From a checkpoint of a small contrastive image-text model: 97500 training examples, 5.9 epochs.
Rows from block 12 of the image encoder of a small contrastive image-text model, named by matrix and row number. Rows with one number belong to one channel. Each number is 200 + 40 x the weight over its row's rms, rounded and kept within 0 to 999. All counts start at 0.
After each channel's rows are labels from the 100 images, of 14976, where the channel reaches its highest value: "top examples" is what is common among them. Only what is clearly more common there than usual is listed. The data: flat shapes of many kinds, plain or patterned, on busy backdrops. In brackets: how many of the 100.
# conv1: bottleneck pointwise conv (encoder.blocks.13.conv1.weight, 64x144x1x1), inputs 0-143
# conv2: growth 3x3 conv (encoder.blocks.13.conv2.weight, 16x64x3x3, transposed), outputs 0-15, a 3x3 kernel for each

conv1.55,220,174,151,173,142,186,194,293,174,263,173,215,146,227,172,136,186,162,177,193,144,177,204,161,179,214,169,294,228,182,150,205,204,143,198,182,210,226,204,204,211,157,193,142,160,315,176,243,136,205,211,163,235,187,176,165,238,198,198,162,199,158,181,193,197,181,200,266,181,261,151,257,184,245,209,226,166,195,208,248,136,207,288,273,159,207,282,170,231,178,164,229,206,118,266,203,157,168,222,263,133,214,233,230,176,192,157,205,198,201,270,301,248,228,184,304,181,212,232,163,193,250,144,185,236,193,236,229,230,222,159,150,204,249,253,197,186,261,224,209,165,178,191,210
conv2.55,206,232,248,228,190,191,233,188,196,254,220,229,271,219,235,209,158,187,190,116,125,254,226,147,211,218,174,178,205,185,196,274,269,220,211,228,183,194,161,178,210,171,130,181,170,189,232,272,211,170,235,245,250,230,212,289,225,109,235,313,162,142,230,166,195,161,197,242,145,237,277,229,194,180,211,186,112,166,284,183,146,163,183,189,137,179,206,132,133,170,173,206,225,169,213,216,193,223,211,231,239,213,163,163,210,139,166,216,264,294,235,233,232,197,181,170,172,170,172,159,189,190,246,198,172,195,210,206,163,181,255,214,143,206,227,210,112,130,265,230,164,215,211,182
top examples: orange shape (70); crescent (44)

conv1.48,242,214,164,168,218,145,190,213,210,241,180,179,180,226,215,168,177,209,148,199,250,152,210,198,177,139,187,151,234,222,154,220,219,221,216,160,186,143,203,203,182,211,184,242,183,113,180,236,208,164,220,194,164,264,265,169,166,219,184,187,215,231,164,224,155,203,206,207,195,178,208,194,233,192,172,190,180,181,188,199,233,193,183,239,216,156,129,240,115,216,213,143,196,225,196,137,154,252,193,125,189,215,209,247,261,209,227,218,135,217,251,241,209,198,229,151,225,281,142,264,198,217,282,226,183,275,235,121,142,214,139,146,260,177,340,133,262,253,190,176,177,241,324,178
conv2.48,207,210,283,219,169,206,250,178,199,242,222,199,196,224,168,183,234,152,107,119,181,176,196,198,240,253,232,237,191,177,224,183,179,161,197,197,212,242,223,144,202,225,127,179,217,216,250,172,175,231,157,127,186,165,120,203,157,136,172,162,230,169,154,154,196,92,197,297,228,144,234,218,171,101,165,214,109,159,239,179,161,259,244,310,251,196,226,243,199,219,171,216,173,183,249,222,133,177,202,190,227,213,186,219,183,177,220,232,198,272,279,163,182,238,192,197,268,255,188,225,229,204,183,242,246,208,172,182,241,197,149,225,231,208,248,128,149,143,198,193,181,195,189,177
top examples: ring (89); blue shape (48); purple shape (45); largest shape: ring (39)

conv1.39,183,156,177,218,200,201,147,216,269,117,176,157,222,180,192,266,169,176,191,267,154,178,108,147,216,205,250,185,219,180,243,176,149,196,180,198,222,165,141,182,172,269,208,181,175,203,192,166,211,203,160,176,178,171,141,148,155,191,185,186,257,213,211,201,194,189,228,182,160,180,173,236,183,186,213,203,220,200,215,217,247,283,199,207,202,253,218,235,212,180,261,209,166,247,206,204,215,360,189,272,142,195,243,160,209,229,222,181,266,197,157,192,286,277,220,199,182,233,182,135,182,165,168,178,269,186,255,278,172,164,303,192,177,164,190,238,244,181,208,132,186,205,145,297
conv2.39,240,207,174,204,175,156,173,144,123,163,215,195,283,244,192,252,231,186,186,175,197,224,206,181,193,198,184,163,178,200,160,194,246,202,252,292,244,210,204,175,195,167,111,143,187,129,188,202,168,184,196,194,267,289,191,208,225,189,180,176,184,170,171,170,195,210,173,207,234,213,109,151,174,155,137,188,153,172,224,166,149,110,95,137,180,174,216,227,199,253,233,191,218,183,167,137,150,195,160,256,247,190,247,231,193,104,117,216,209,226,228,199,135,150,270,245,184,189,193,200,142,186,204,143,150,173,247,209,199,162,177,207,196,162,200,247,268,246,161,135,186,153,166,148
top examples: frame (45); orange shape (45)

conv1.23,191,229,129,188,253,188,197,216,186,172,222,218,177,184,154,195,254,211,130,170,189,214,198,209,214,61,217,204,125,163,189,221,187,255,231,208,202,163,186,225,156,242,183,253,199,229,223,243,200,178,189,227,196,231,212,199,216,217,228,253,265,139,177,170,248,260,163,227,183,180,221,249,179,224,130,264,212,213,216,214,108,161,301,224,202,204,171,141,226,193,211,238,119,225,177,185,170,185,177,186,216,176,156,193,150,142,176,152,207,206,224,216,180,302,135,237,209,166,126,133,150,243,229,138,224,150,211,165,224,131,177,188,131,187,216,95,195,246,168,274,210,169,161,174
conv2.23,246,228,181,250,237,189,146,188,152,241,207,219,196,213,207,167,187,189,196,202,209,197,203,213,236,250,280,149,158,136,257,255,218,243,241,240,186,219,210,219,220,233,245,256,261,204,240,185,158,206,203,178,245,208,213,259,226,193,186,202,225,239,222,254,260,276,203,169,202,208,173,218,212,226,252,234,258,251,209,225,185,95,109,111,132,143,142,134,115,92,196,221,216,227,250,234,220,230,215,272,282,227,222,242,250,204,206,206,260,243,266,195,164,205,176,166,217,162,229,240,240,274,255,208,220,228,200,208,143,238,247,198,168,191,191,205,181,227,208,246,253,219,241,247
top examples: red shape (66); pink shape (45); flower (32)

conv1.15,191,227,201,157,222,201,136,145,187,145,231,214,155,140,243,225,218,170,195,167,188,202,195,189,166,148,208,229,237,212,192,211,261,188,192,199,254,169,132,254,227,195,232,217,225,202,175,238,205,182,239,179,151,141,187,146,161,213,205,230,196,159,220,274,233,244,182,245,191,199,212,174,158,211,227,266,188,181,158,205,142,186,136,288,221,205,287,217,226,228,176,134,143,174,299,222,207,149,298,250,168,232,178,309,266,222,133,212,178,212,105,144,215,267,149,175,223,184,172,142,232,215,233,184,165,176,241,178,190,164,207,202,143,256,239,190,248,252,164,165,210,175,109,189
conv2.15,234,247,277,194,210,247,123,140,110,191,202,250,209,192,221,238,226,241,148,187,180,204,229,169,263,244,190,186,246,259,247,266,270,187,234,252,157,185,215,156,170,203,157,141,133,176,141,159,198,143,166,203,207,218,201,206,326,172,181,273,219,189,263,240,191,241,190,211,222,175,188,194,252,202,199,238,205,189,296,231,172,144,128,149,157,151,167,108,138,144,256,213,204,235,213,214,203,201,206,186,185,210,158,173,197,176,198,227,197,208,197,204,215,182,275,291,226,230,174,238,243,163,153,259,191,174,139,141,184,175,141,218,251,184,228,216,231,165,216,195,192,223,201,238
top examples: red shape (45)

conv1.57,233,193,228,151,255,227,255,246,231,203,213,204,223,187,170,160,203,239,185,253,187,192,177,192,225,224,227,231,210,178,207,218,189,249,229,189,206,263,166,223,223,206,160,246,261,233,231,214,239,237,246,203,227,216,159,204,237,242,222,190,227,216,206,214,219,190,199,223,277,201,197,213,257,217,228,213,196,214,208,170,156,149,191,155,164,246,258,178,233,242,180,164,172,176,129,140,182,83,279,245,170,177,239,214,151,165,143,273,217,203,177,99,190,209,147,169,252,164,180,145,215,132,85,135,188,229,203,99,278,270,230,134,180,187,276,147,177,139,234,235,205,134,215,220
conv2.57,182,202,164,194,219,204,152,162,183,276,202,203,234,155,137,170,122,109,209,244,233,190,261,251,232,245,222,125,157,183,198,199,236,236,269,241,179,183,147,210,237,186,274,275,185,121,140,148,166,213,221,170,228,187,197,173,154,238,197,132,215,209,166,213,180,216,198,229,230,208,210,182,244,279,299,190,220,308,153,173,290,204,205,182,228,236,235,224,240,265,165,175,174,209,164,191,188,186,196,171,185,244,138,144,227,143,179,208,215,188,213,211,148,140,206,139,192,284,281,238,238,219,252,216,224,251,185,206,208,175,213,206,114,185,217,142,183,226,188,210,218,163,170,208
top examples: red shape (84); count: five (40); flower (35); ring (34)

conv1.7,214,200,166,149,200,198,206,159,249,159,189,222,202,166,168,226,149,128,156,194,230,211,161,166,173,142,238,168,230,189,219,165,249,258,143,195,140,138,157,224,119,233,219,228,174,199,196,201,154,169,195,231,205,197,148,210,95,186,158,192,164,150,205,133,215,234,221,212,214,198,236,209,215,198,185,194,213,191,224,193,241,210,163,301,249,156,131,235,238,188,207,229,172,207,229,219,192,278,141,165,227,245,261,295,253,173,224,171,221,242,178,149,189,174,271,232,219,223,211,161,142,198,209,160,142,318,296,183,282,147,174,181,156,250,133,255,182,212,246,230,194,215,221,198
conv2.7,265,247,136,222,214,118,156,131,88,185,169,191,170,176,239,144,197,231,176,172,178,215,251,193,227,215,155,95,75,132,168,177,229,187,240,242,150,199,155,192,244,162,212,206,152,187,224,205,144,177,188,153,211,241,251,279,228,219,241,219,197,215,241,193,191,170,228,232,226,189,137,163,238,161,207,268,181,160,287,270,172,212,196,230,202,159,227,176,146,208,197,214,206,207,245,226,197,236,200,203,185,160,195,146,200,154,169,266,205,174,206,190,146,153,197,241,247,235,185,217,153,141,239,142,184,216,90,170,206,193,174,195,252,247,198,208,211,190,194,180,123,163,211,152
top examples: red shape (62); ring (35)

conv1.51,199,233,188,219,169,201,193,286,192,210,246,168,196,176,272,279,132,194,186,178,222,198,192,201,214,215,258,252,180,189,258,236,199,187,156,177,195,176,194,128,184,183,188,136,161,235,174,185,200,182,178,189,183,196,208,162,254,167,199,226,206,168,182,269,255,230,184,231,193,170,219,192,230,195,183,186,155,166,209,166,158,171,215,179,107,182,213,207,352,191,244,211,157,154,268,184,158,215,150,204,219,159,144,176,239,165,138,235,233,165,112,190,180,322,211,196,173,235,92,184,236,244,161,176,228,226,198,165,230,190,181,148,217,158,318,148,243,199,126,159,229,207,218,188
conv2.51,201,253,253,201,252,252,182,223,210,194,184,159,181,222,206,126,188,242,129,179,161,172,193,206,246,268,242,173,193,216,199,218,208,188,188,143,203,167,179,221,240,240,239,243,197,138,199,187,214,236,211,156,201,208,249,190,221,218,178,212,241,233,247,167,182,183,223,245,274,241,248,267,277,295,288,227,194,222,209,175,173,176,161,149,173,130,136,145,115,115,201,212,233,228,210,237,205,214,254,120,146,155,140,197,174,207,235,181,217,192,170,271,241,209,204,216,170,254,226,168,269,176,145,279,229,207,179,235,255,203,208,233,235,178,186,138,211,233,237,273,261,244,262,266
top examples: red shape (68); crescent (33); its colour: red (32)

conv1.30,196,211,126,208,233,228,217,250,197,191,141,202,185,211,175,175,189,217,188,184,139,209,132,190,238,200,222,211,177,206,241,215,171,177,187,171,264,218,209,193,184,170,198,132,219,190,169,156,233,208,150,196,209,177,234,140,200,128,176,167,239,214,177,223,234,153,183,187,167,198,245,214,176,187,202,218,214,202,206,187,121,166,222,238,191,236,204,209,190,242,243,202,220,179,214,188,218,196,237,219,196,155,189,176,200,182,194,259,214,201,259,220,233,222,156,368,228,113,151,309,249,291,186,290,189,222,199,183,163,142,97,181,155,178,260,273,181,175,235,262,191,327,203,129
conv2.30,222,234,229,227,216,184,192,189,189,284,312,263,238,221,212,201,173,213,226,124,93,248,203,170,203,164,173,210,186,196,201,204,230,178,212,217,154,130,205,179,165,228,188,219,225,143,190,230,201,216,267,205,236,265,157,155,213,139,218,284,179,164,213,188,142,119,190,155,135,241,224,213,209,201,127,197,173,108,197,141,148,219,231,259,176,193,233,180,199,220,156,194,157,181,186,132,198,206,148,152,195,204,169,229,245,141,192,188,217,207,192,194,172,182,232,209,190,170,95,68,188,159,141,213,230,218,184,193,247,167,187,255,188,173,226,224,166,106,221,184,145,226,213,164
top examples: red shape (52); ring (50); largest shape: ring (25)

conv1.43,212,224,204,216,231,159,191,254,154,226,209,205,154,206,182,151,175,152,225,235,168,186,230,239,188,181,196,234,154,202,208,236,190,183,226,203,211,163,207,218,240,187,233,215,188,171,238,185,282,233,202,204,186,222,257,178,213,254,182,274,180,197,185,232,203,191,245,247,213,200,179,169,184,170,159,183,161,206,162,272,202,209,172,199,197,204,211,171,149,233,183,115,211,184,196,238,219,138,207,189,152,135,203,223,230,230,211,189,195,161,169,176,248,148,170,170,218,227,265,146,161,184,135,174,209,221,222,99,193,379,238,149,124,160,205,249,139,123,346,280,222,143,249,184
conv2.43,141,164,198,176,149,217,257,227,264,215,215,197,184,192,195,214,189,159,179,222,211,190,239,204,196,282,211,301,231,221,257,200,212,174,144,158,205,241,202,218,264,196,262,258,227,135,199,168,152,255,213,158,204,189,268,267,173,214,234,177,165,145,143,243,206,222,299,230,215,193,156,137,154,148,146,166,192,204,216,274,278,206,178,231,254,184,243,270,235,274,180,198,198,209,242,247,206,226,207,236,195,189,168,166,212,94,144,206,269,211,194,247,214,122,207,200,199,178,181,199,176,186,226,167,253,281,254,242,235,218,209,180,160,201,222,164,191,185,165,243,210,124,156,123
top examples: orange shape (82); ring (56); gear (50); count: five (43)

conv1.13,216,184,218,206,183,198,171,195,220,184,157,192,165,187,230,207,179,198,257,160,175,186,158,189,149,207,210,179,235,196,173,164,232,198,222,162,216,250,189,224,226,202,186,178,199,187,236,215,186,199,226,169,193,183,232,205,153,146,226,156,170,158,188,170,224,185,233,202,168,247,202,210,127,176,206,220,204,179,172,258,197,212,231,223,305,203,202,166,189,251,149,164,151,253,174,188,89,179,237,165,181,102,198,208,210,148,168,233,223,245,156,195,238,186,223,132,292,201,151,139,202,131,302,267,209,202,251,209,235,161,179,188,265,224,343,142,160,252,203,208,208,270,339,256
conv2.13,184,203,205,164,182,200,214,200,208,215,218,150,189,178,145,123,128,125,127,127,176,193,208,217,205,250,251,179,162,174,170,199,186,171,216,189,179,193,255,159,223,280,180,230,238,130,161,142,177,141,147,211,191,220,145,147,140,181,195,186,241,181,175,220,235,177,222,243,197,207,237,147,256,232,193,281,241,195,250,222,189,285,255,278,269,201,246,285,237,260,168,171,116,200,177,116,168,161,139,164,230,247,164,209,227,146,154,200,195,232,240,215,229,223,160,171,224,279,190,193,261,190,188,235,236,216,149,161,207,180,181,250,229,231,251,135,155,142,173,192,175,174,192,186
top examples: ring (96); largest shape: ring (51); purple shape (49)

conv1.26,251,183,180,201,186,187,158,186,186,210,207,148,178,219,181,194,213,171,236,168,201,194,176,164,154,175,183,238,201,178,192,190,204,189,229,200,211,207,255,201,151,206,205,159,183,209,183,175,190,248,226,176,192,196,166,162,189,257,241,222,172,159,227,176,172,201,228,267,151,173,158,191,240,137,143,219,196,173,165,252,175,183,108,275,145,241,251,209,221,191,187,198,282,180,221,241,153,252,194,178,154,244,151,237,233,212,190,240,169,237,188,257,270,189,237,306,186,228,158,277,129,184,213,244,183,208,213,190,224,156,134,217,278,275,208,167,392,270,188,244,129,153,220,205
conv2.26,237,241,242,164,158,200,180,170,164,256,257,187,292,282,213,216,222,196,128,105,190,218,179,215,223,198,188,139,188,146,159,255,213,224,184,172,167,125,143,160,213,181,171,209,174,305,240,213,228,160,184,182,170,206,183,184,151,144,197,243,196,204,258,159,142,147,216,237,175,169,199,240,123,130,189,178,166,195,258,198,215,247,254,271,236,240,211,213,189,172,191,215,150,208,244,159,154,192,166,219,214,167,135,160,219,155,226,267,180,154,201,170,151,248,190,219,273,167,213,168,185,210,202,153,150,200,141,108,158,196,171,178,267,263,240,174,128,160,195,163,171,206,191,153
top examples: purple shape (57); ring (54); count: five (40); frame (33)

conv1.25,196,166,182,205,201,237,132,221,166,218,141,225,204,176,186,210,188,186,201,203,216,194,184,200,242,186,201,182,179,153,180,235,203,97,156,187,185,194,263,206,173,156,216,186,174,201,197,169,154,213,215,178,142,90,201,222,235,174,239,230,192,239,198,164,197,174,241,170,199,182,182,185,246,119,153,204,207,183,277,232,214,242,214,189,288,246,216,204,143,203,218,237,213,301,153,134,239,191,195,179,193,244,294,112,160,157,181,144,183,226,219,187,241,260,213,144,241,184,188,207,157,266,226,198,236,225,159,248,148,186,288,299,172,287,162,150,194,193,273,221,125,130,217,242
conv2.25,241,198,184,247,188,169,161,172,179,182,171,189,216,190,186,198,136,153,184,195,197,225,202,182,197,191,140,123,161,187,167,218,188,243,306,263,149,201,213,121,159,218,117,103,150,223,223,225,219,231,207,239,276,250,190,218,253,187,217,197,142,147,173,186,204,225,188,200,282,151,161,237,224,175,167,257,172,161,307,299,243,190,150,103,185,174,136,205,188,182,191,200,184,203,219,165,210,226,180,209,181,172,88,200,233,102,134,233,195,175,211,200,134,220,243,217,231,188,236,254,175,163,216,218,155,151,212,233,199,172,170,234,216,170,177,176,209,247,193,151,200,132,179,192
top examples: orange shape (66); star (35); its colour: orange (28)

conv1.47,193,219,243,189,187,203,206,254,245,215,198,184,222,159,119,213,122,192,186,217,215,175,186,159,179,189,200,233,173,226,205,218,128,169,196,194,196,235,229,238,210,238,178,162,189,219,196,223,194,197,187,230,171,207,263,219,215,136,185,224,214,160,183,189,230,235,229,231,215,175,129,223,212,232,177,249,284,204,235,258,268,275,205,201,191,223,207,171,231,195,183,271,138,279,164,222,204,236,176,159,204,194,270,111,125,117,250,148,196,186,271,207,205,312,290,127,215,233,210,158,155,208,229,224,218,194,131,234,136,193,288,179,170,213,134,191,161,239,220,135,162,118,179,264
conv2.47,144,171,178,242,255,194,232,208,146,204,221,198,244,228,234,215,194,222,156,190,222,204,219,249,206,237,189,141,144,162,174,154,183,211,230,250,122,199,187,102,207,215,88,108,163,189,224,201,198,242,231,227,257,264,184,224,219,202,259,132,145,183,148,177,211,240,188,213,224,162,134,190,197,120,153,262,197,148,313,282,204,194,152,133,212,222,191,259,215,213,158,175,184,160,205,200,182,212,165,248,228,175,182,121,216,99,95,237,201,212,222,201,171,197,209,197,203,207,265,279,175,179,208,215,179,176,247,250,230,185,208,224,181,154,170,240,220,246,194,186,201,162,230,188
top examples: orange shape (52); flower (34); ring (34); frame (31)

conv1.27,246,152,211,187,152,180,215,245,233,181,157,148,274,155,159,218,156,176,203,205,215,191,184,159,231,235,219,189,213,138,152,187,175,175,199,181,236,198,186,178,215,150,141,206,240,213,178,177,182,169,213,198,172,131,160,221,214,205,225,153,172,210,191,176,153,192,227,182,223,247,162,245,201,167,194,190,202,164,275,181,171,299,175,172,215,182,188,239,230,196,193,269,210,204,209,224,306,235,261,186,162,190,153,212,233,266,195,211,167,270,202,202,197,298,202,151,111,241,218,199,214,202,170,200,185,278,165,325,154,205,365,199,213,228,190,188,224,263,152,205,174,114,175,246
conv2.27,230,195,179,236,171,151,154,157,162,164,175,166,281,212,155,227,182,159,165,148,196,218,177,147,245,176,161,164,184,209,152,181,218,227,238,268,154,190,212,170,194,226,138,159,187,189,208,225,224,209,221,245,270,200,204,199,267,165,168,213,176,170,153,154,160,212,156,190,283,139,125,239,223,221,170,203,161,211,221,195,201,187,135,109,223,205,160,251,247,234,207,194,196,182,158,150,206,194,166,215,210,176,164,297,210,103,154,225,201,219,225,162,114,219,232,209,234,195,207,208,148,174,225,197,150,176,257,270,207,142,201,241,158,138,200,235,339,270,152,146,233,156,162,200
top examples: orange shape (50); ring (48); frame (41)

conv1.12,203,196,223,194,219,200,212,272,197,260,205,186,217,184,147,173,215,145,173,180,189,191,192,198,209,237,184,252,234,198,213,160,192,250,219,229,227,260,256,168,180,191,182,212,155,201,189,152,184,186,157,180,282,229,119,210,309,304,254,184,193,191,201,196,199,196,215,206,187,191,190,203,273,156,169,189,149,203,276,192,148,206,99,215,256,204,233,253,178,201,175,180,211,230,253,199,198,176,112,192,234,188,137,156,172,261,173,183,204,208,199,206,254,164,126,124,167,171,162,166,182,152,179,281,178,168,234,198,238,245,172,271,247,161,202,208,254,117,141,314,242,166,131,186
conv2.12,195,227,242,210,189,277,217,241,303,264,218,181,297,214,133,254,185,147,241,218,257,229,143,249,247,182,247,222,249,185,198,249,191,182,189,163,215,160,164,192,185,202,241,254,272,207,202,184,177,134,141,198,170,191,204,209,184,234,184,139,250,189,173,278,244,212,270,209,185,202,168,158,192,191,274,178,241,307,137,167,280,155,203,143,190,228,159,139,174,119,239,219,180,240,221,158,257,210,170,219,228,262,156,165,200,171,171,194,240,222,191,197,166,178,151,158,238,210,208,186,163,194,255,128,167,263,179,132,178,234,223,205,259,232,233,230,209,216,197,160,166,185,160,187
top examples: flower (48); orange shape (45); largest shape: flower (28)

conv1.56,195,240,184,207,240,171,183,149,136,138,194,221,175,253,182,173,207,144,155,182,161,186,222,212,179,211,163,225,203,166,223,209,185,188,213,201,183,193,155,216,212,193,182,220,202,183,205,178,189,201,237,204,223,156,173,217,218,231,181,252,197,196,193,136,215,169,197,203,204,238,164,188,213,143,196,220,245,160,214,236,206,152,102,262,234,203,333,206,195,178,186,243,171,150,243,259,256,244,205,175,230,266,176,190,172,207,197,175,164,187,195,155,252,310,191,222,222,181,169,246,199,189,216,309,246,223,151,231,138,238,280,273,200,228,219,131,339,297,139,214,165,142,136,156
conv2.56,238,192,298,141,187,301,120,206,266,232,215,213,269,225,220,257,208,194,131,199,218,146,195,188,200,224,205,180,252,246,183,258,232,218,168,179,133,154,205,134,180,225,149,174,252,272,209,187,244,205,213,238,231,228,193,168,195,125,159,225,140,173,248,169,182,233,157,163,240,157,212,267,188,109,170,160,117,184,236,184,185,228,207,162,240,251,133,253,223,142,212,214,162,204,235,152,166,189,161,216,188,209,130,192,205,152,241,236,154,112,166,210,168,215,207,255,255,154,185,197,200,195,227,205,165,231,186,161,158,219,161,210,273,246,234,157,206,265,211,204,258,225,180,222
top examples: blue shape (48); orange shape (46)

conv1.2,181,180,178,179,214,192,163,186,244,172,160,223,244,151,280,207,227,137,245,202,247,118,178,128,205,214,183,144,218,225,187,221,156,229,249,144,117,177,196,267,237,228,180,183,236,217,152,272,192,137,210,195,177,177,212,233,181,162,229,139,247,233,199,212,174,212,221,166,251,249,180,199,147,183,192,165,178,214,233,181,168,186,168,256,178,198,234,251,168,175,209,263,216,215,273,182,161,132,218,229,179,241,113,193,190,198,193,217,162,220,231,247,307,174,189,207,138,137,204,213,112,144,191,239,161,202,351,255,248,178,234,253,169,175,206,228,201,157,182,142,168,200,208,247
conv2.2,189,227,237,213,218,229,182,179,200,163,179,157,197,188,165,168,152,136,193,204,222,245,201,226,237,157,192,251,196,173,253,196,200,251,288,258,241,278,218,237,243,242,257,234,246,228,270,255,230,268,221,219,224,175,126,161,260,144,174,232,197,218,272,237,196,221,269,274,288,193,171,164,253,199,209,186,155,200,229,209,207,127,129,156,127,144,174,93,129,163,259,243,230,262,267,250,231,243,200,192,220,229,173,233,183,196,229,210,292,293,254,205,202,243,190,225,249,214,155,206,185,184,212,195,224,211,174,195,224,177,164,181,215,182,187,219,229,195,195,175,137,204,207,205
top examples: red shape (47); ring (45); count: five (38)

conv1.24,145,230,182,122,229,219,178,222,192,231,174,190,157,189,246,174,141,199,218,188,231,238,203,203,181,231,225,136,284,245,172,210,225,197,234,241,164,272,222,196,153,185,226,237,195,255,159,228,155,220,167,150,257,229,216,178,262,245,246,166,189,191,186,232,238,131,158,149,155,190,224,206,196,181,302,165,168,216,166,162,165,192,182,244,165,331,224,167,176,225,167,171,219,162,243,257,185,169,171,237,191,223,216,200,222,268,277,173,200,151,211,176,126,178,210,275,163,170,193,171,172,305,205,249,171,162,179,206,244,176,150,241,232,253,133,241,198,197,195,258,198,123,112,198
conv2.24,202,180,197,211,162,211,266,210,263,248,259,283,217,197,246,150,128,196,325,216,146,263,200,154,160,157,175,213,277,282,162,216,237,182,204,194,178,164,132,175,193,135,127,168,126,223,210,271,198,160,222,213,201,244,228,243,286,155,188,232,180,209,203,192,212,208,177,207,188,169,206,229,166,144,171,185,180,199,204,173,194,104,147,150,146,184,183,118,169,178,217,207,193,220,230,220,255,223,254,154,224,224,175,187,177,199,146,179,247,215,163,179,196,123,191,205,160,172,202,209,162,273,239,179,205,221,251,243,212,238,267,251,209,242,275,276,188,159,243,194,197,231,215,207
top examples: blue shape (57); frame (33)